Rows from block 11 of the audio encoder of a small contrastive audio-text model, named by matrix and row number. Rows with one number belong to one channel. Each number is 500 + 25 x the weight over its row's rms, rounded and kept within 0 to 999. All counts start at 0. Numbers have three digits each.
Before each channel's rows are labels from the 100 clips, of 14848, where the channel reaches its highest value: "peak on" is the class under the peak; "loudest" is the band of the loudest frequency at the time of the peak. Only what is clearly more common there than usual is listed. The data: telephone keypad tones over noise or synthetic speech.
# convs0: first width-7 conv (encoder.blocks.11.convs.0.weight, 112x112x7, each kernel summed), inputs 56-111
# convs1: second width-7 conv (encoder.blocks.11.convs.1.weight, 112x112x7, transposed, each kernel summed), outputs 56-111

peak on: key "8"
loudest: 1000 to 2000 Hz
convs0.3:473474508525500477481551468525512511488470538527542489483544514498515488488490478449506518510512535516520519556556473503478493481508511485457488477495485476432490486505
convs1.3:469489488468518526453466542507521512484515499506527495537513515475526477508497547465531513469536457536522504531506480490503496503483499490535565523440467504482529453548

peak on: key "0"
loudest: 1000 to 2000 Hz
convs0.70:468502494515504550506467557502538508491519521546478520503511516504473550494457565535475452514503509495496537480499518485508501515515497540510536507505453466528540492507
convs1.70:510489504501508524468492493484418461494496475507514522486490501503481494486479480535526506501484499479496447490460546502470534499501523529510483530509485507510543490501

peak on: key "6"
loudest: 1000 to 2000 Hz
convs0.21:509490474503497438507436462498488499477468531476495490506499521499495475502500505468473454536471512507484520474424505490495484499519507475510472475507488495501503514508
convs1.21:490513478519510489492518485467493537495478572518549481516484537508510473484486509488496477494476503520504513454475501506509481504459502535489482496519475489523531480502

peak on: key "A"; key "3"
loudest: 1000 to 2000 Hz; 500 to 1000 Hz
convs0.8:509518536529515512476477549505503504488514541441507526520506502498495502523453545492603523491526538507502505521530515500484481493539508518532517550524498529515513482476
convs1.8:495489486503469532482471483489504455520486473510466520498445463460512506485480515503481484507480526501478462483474501547468514505515520512482498516468494462516518490504

peak on: key "3"
loudest: 1000 to 2000 Hz
convs0.50:483501474520528473478474473516484528466500470471504517504489530530492507501487527511522516568473464507466490511552496528488481530460553461537485516542527499517460483469
convs1.50:472568511492485467504479485500500508473521514464511475495503521494495557453484539503506499475534430531478500475492478487489512541475488510466473477498496491514510471491

peak on: key "4"; key "1"
loudest: 1000 to 2000 Hz
convs0.53:495464506468478515517554494485491497504465485505490520543481551496515477496469485472506530491504525481480557439506481522473509510491500473498520488485494492491521550479
convs1.53:550480500542539529495448510503469488508508502519464518515492510515512506528509467489454501487490498478515489462438529467518492507499535495505501506483525472447525513478

peak on: key "2"
loudest: 1000 to 2000 Hz
convs0.20:496503495446505517504494429491505515521508493455450535523491479482488470479476464499498520532454477466493467525515499484520496541520534493514477502531479500507491525489
convs1.20:478515481496487488526501551510515553455523494503484505517513547534521538481529499500487484475476520505494464503526515512510533545534503484495506520517491537534497509455

peak on: key "#"
loudest: 1000 to 2000 Hz
convs0.81:524525483494493478474547475511490495425547512503486503494489479493521474507526526454509453509465486529539495559488494528504488505546507481516530510468515554508485495495
convs1.81:528452518499499531484522472509494517498502489465475463499484483480503500534484491472522555484496495506486466532531469474545493521500483525470525503520476486580458466517

peak on: key "A"
loudest: 1000 to 2000 Hz
convs0.9:497443533467479504485470462485504554512555512499513508499522525528461524487510492479495460488498522527494471479496495473502470499492464560506472502519488504534506487518
convs1.9:519505515502514452517468564471473471494474488493504560511509460477505509482496522528528510515501482486513523508488504533475499485539545480498517512473489478499489537549

peak on: key "A"; key "C"
loudest: 500 to 1000 Hz; 1000 to 2000 Hz
convs0.25:500537480496439496442502505470468498507586510491520497485505532482496504513544485555532495500486525515493460464482502487488485482479493518500502471504519521510496527507
convs1.25:521491511485516498497497470505476463547487461482469502494528451466517489514472504551503451535500490485485516513489480531531518477481504497496496441505514455503484471503

peak on: key "B"
loudest: 500 to 1000 Hz
convs0.108:513488519512500538502553529503453492494543509512507488524488545533516517504487481554484488505478512475494503519476492515478499528497512436486479509515519495498489541497
convs1.108:483495478540510450486502490511505504514488484485458487466519480499514509510521492531482524531452514535500486493544443516525507512475499484527490485503503481493521450491

peak on: key "3"; key "2"
loudest: 1000 to 2000 Hz
convs0.52:522479511505456463472512492515547464481478506486506518521540501477502515476521516506535486522487566462483515531541502504504510498505500497518495466544447496546477505469
convs1.52:513537501491497496518498548472507497526503485512506512490500538473500496483499492495505487519515503518490500510502509520477517486486512504521493486463506542559572483522

peak on: key "B"; key "5"
loudest: 500 to 1000 Hz; 1000 to 2000 Hz
convs0.59:471547498533493547525500464470509487459501508504502507489537561478514507536476475512483506509463501489502473519503522498459500506497510498485482596509503493494520516517
convs1.59:491473497481489518509529503509503481484507531543518496480486550503491493498516519529495476524471476558495460533485510541496480516477495502470498465509493508495451500475

peak on: key "2"
loudest: 1000 to 2000 Hz
convs0.58:520486488436483497510501446472532521482458499527499472481477489467444458493485546456485487503479508492522486477510486515456505461525510474529511469515491528546462515525
convs1.58:503505581494490457530496524501496522523543496440493493525528544454482504519525486445512492505509498489488518513509475491468483521489486509537511513455503485497448492500

peak on: key "7"; key "*"
loudest: 500 to 1000 Hz
convs0.67:482486482511512468464541489536474495507503466511492461504486479477517522505520518505501494521553488481522492482495480486491509495473503578497495518513483504504515496478
convs1.67:520500513490527466498476515463503532474519489526479451500488524504478449466513482512514446501473482496518545512448523489492517525474509538503536538509463547510516493531

peak on: key "2"
loudest: 1000 to 2000 Hz
convs0.64:528498525521560503517470585521555513501529560550519517511555519498502503545478504522507483453533514519494515522526519488532484502539520508470503513510483493507497533529
convs1.64:495503498526481529498470471482544454487489461541466506526505485492538462509508491451474469487518498477505477502498494523505499505492508495472499556503439477494505506428

peak on: key "2"
loudest: 1000 to 2000 Hz
convs0.65:503494518503481499513524489517482499526478551445476494525527503557536492500493514500547530522532485471512519517498518511509508528530517497510514504525521487499471513504
convs1.65:474491490529489457490475434525467497489528484485475502512510502481534500500477485499478501454514490488528501517541471536457517460519506536466511481517476515497552457523

peak on: key "8"
loudest: 1000 to 2000 Hz
convs0.49:494474488554492528480505488530497515444542542521501511484516518502477538469520501467540480490539476519502513539509501512512471526513539503553524536523493487492522513471
convs1.49:506462497527494491497456543455491506448547505491540517512477497484543539551473503517499472510528465539502480477507462497470495530497520536479465529474480513535507484538

peak on: key "0"; key "*"
loudest: 1000 to 2000 Hz
convs0.28:480475491440485482480516497509548487482488503509463453543542504510485495500514478473496490506486527531534474521518482534447495529501502502502483524482509472497511505507
convs1.28:516469503502492515449499507472470471500494526490485474467509524467500512469477558476530489519502480526526511515506496488489470523455529465525537528488465473497500478483

peak on: key "2"
loudest: 500 to 1000 Hz; 1000 to 2000 Hz
convs0.90:486526522493512497501483519483482452486503485468521463491490491526545504527499499515501546510504491475540500519527555538491536497506513498534480489527480479533488522546
convs1.90:496497479516509520487528491498545562518514533469486537538530473516509485485496505513483517480467444475481461518528500479502465505543493494492486518541497519519473541491

peak on: key "1"
loudest: 500 to 1000 Hz
convs0.74:537501486524443507519526545483527536480511506488512463485482464493529488503526512484483539472491540473518518480505535510484512510463475472500475518486489522534488515511
convs1.74:512500503527512553493506509481509547562507500468499514490517462486563449501501503509503525490486474437461488523479519477493511506557510505525501538526533515502455510491

peak on: key "4"
loudest: 1000 to 2000 Hz
convs0.71:502560514506479493475495468497486480491511498515524462503502594499472507512456472492487503471485497513487532492518509475513530513510514526490494522521492516486511485494
convs1.71:538480487477518525496516505526517475477512498539524458503494540500531521508512504514508479488520449512517497531499490497525476534457531497509489512516479523446496514492

peak on: key "0"; key "*"
loudest: 1000 to 2000 Hz
convs0.85:514563504475480516456514482504489482503457449487510487486496502422474532507449497499509512544470456534492473501472461511490502523487469476490478530504494546484459472507
convs1.85:464484504495481508505460553492489523475513511489505496478461494534493540503472491491520487444537500530498499499498508518492531498463482508503498446503543470453501512496

peak on: key "4"
loudest: 1000 to 2000 Hz
convs0.37:543529493512528526477532539491514504497484480486499509518473543480495488487502461533499565496488498476488461456510484506476511465511475506515516470500480479511504555502
convs1.37:495476493525536510530463487474492505530505472493515531472475489539517479498480547478512522512504493509458452489476515517498471484486501496511541463468518490441506494469

peak on: key "5"; key "2"
loudest: 1000 to 2000 Hz
convs0.46:522492533530479496516462548474508522523530506516461517513524556515492480537499508484507507501524514489524521541492495458486563537544481529478467504563454532482537544466
convs1.46:534491510511480474528522488483569499498517508489481503471498500495552513523521494514515458541485491464529479494497528511507541462513497476501470443484473515481534498515

peak on: key "*"; key "1"
loudest: 1000 to 2000 Hz
convs0.105:487471472470502476525551461501489496522480518489450492525470480478544506484484488493473500494472505473492454489489488521490486481478533490492503505499501487531492450464
convs1.105:505499529507529521529530480463429536474491528516463506483505485484495486488492468474503543484482499451518525483447491513517522499509528491480512500519509460493462502517

peak on: key "6"
loudest: 1000 to 2000 Hz
convs0.41:485479463538511519514482516520491471470488463501506499484488526483472504503499482494477482461498466488463446488446513519457482461514484500478463472477489510499494497466
convs1.41:503512457581531482511468482499490497480475512509519506490517478489495461530483479488496484528500502504528487470519478470488493501483490517483518501496502484486502501490

peak on: key "2"; key "1"
loudest: 500 to 1000 Hz; 1000 to 2000 Hz
convs0.36:487471494512520485477475472481487453500482503439464518539482497478545468500480475479506534520490507499491470469493491509501524506510497473516503501509462468475532474457
convs1.36:525504467457519463531487505490532543508513510510437473492492511480541505483551500482486481477506550488512481488501489544460509503499473508492485494492457499510534555491

peak on: key "0"
loudest: 1000 to 2000 Hz
convs0.72:504490483501518499477505472534543485487452524525498494520562470511507482541489517467516480510522454499523467514501497507508471499499489526496496510502460482509502524521
convs1.72:506498496477512549491465473487496491465512496518513459472527469511505544535508537437537511507520479535510505532480503522497459504508512544495567531455493490514494468492

peak on: key "4"
loudest: 1000 to 2000 Hz
convs0.83:520508502549521522503495560452537497480484473508529536509471553499501511522505524480485528470480533498495483537499532519532519497500516480492493503542490500506519509477
convs1.83:512483511489518485523516452483509491515513504504502489465489536510532494469497488464514481523516477480484436532492508517515497495510480496513461419491497500476468573485

peak on: key "2"
loudest: 1000 to 2000 Hz
convs0.34:487470497518461494519561568513498489465480465498497506523499494461506524535489480491487497468481482475523502556484534525545588504486489524523518496529506500522517493533
convs1.34:521513527506500444489488431504518527471530513474497499500507520526512462501508505503496488484506463481506496537535508476508462497540492463497468495504521528542507526531

peak on: key "8"
loudest: 1000 to 2000 Hz
convs0.111:537480471509463502473523500515497475490510501518487512498514496472475541518506517485474536499485478503527488584480525496487544501498479496486524488518463521546450487501
convs1.111:525513526528496512497485537548487529463560512489532492507517478520503529537523528502490545494506489522519481520522478494492504517499471485506517490474505513542522498579

peak on: key "6"; key "4"
loudest: 1000 to 2000 Hz
convs0.26:524452517529514526494478501508485492470514500575521485504512590492500487511476530528514516474508480512471509518501484524484493509503503477518521457528517492425495487504
convs1.26:498510488485504490521495493497502441462543492514517460494488498520497512504510508514502500545507436488532483498456478522541521500470481501479483539464511477453517509492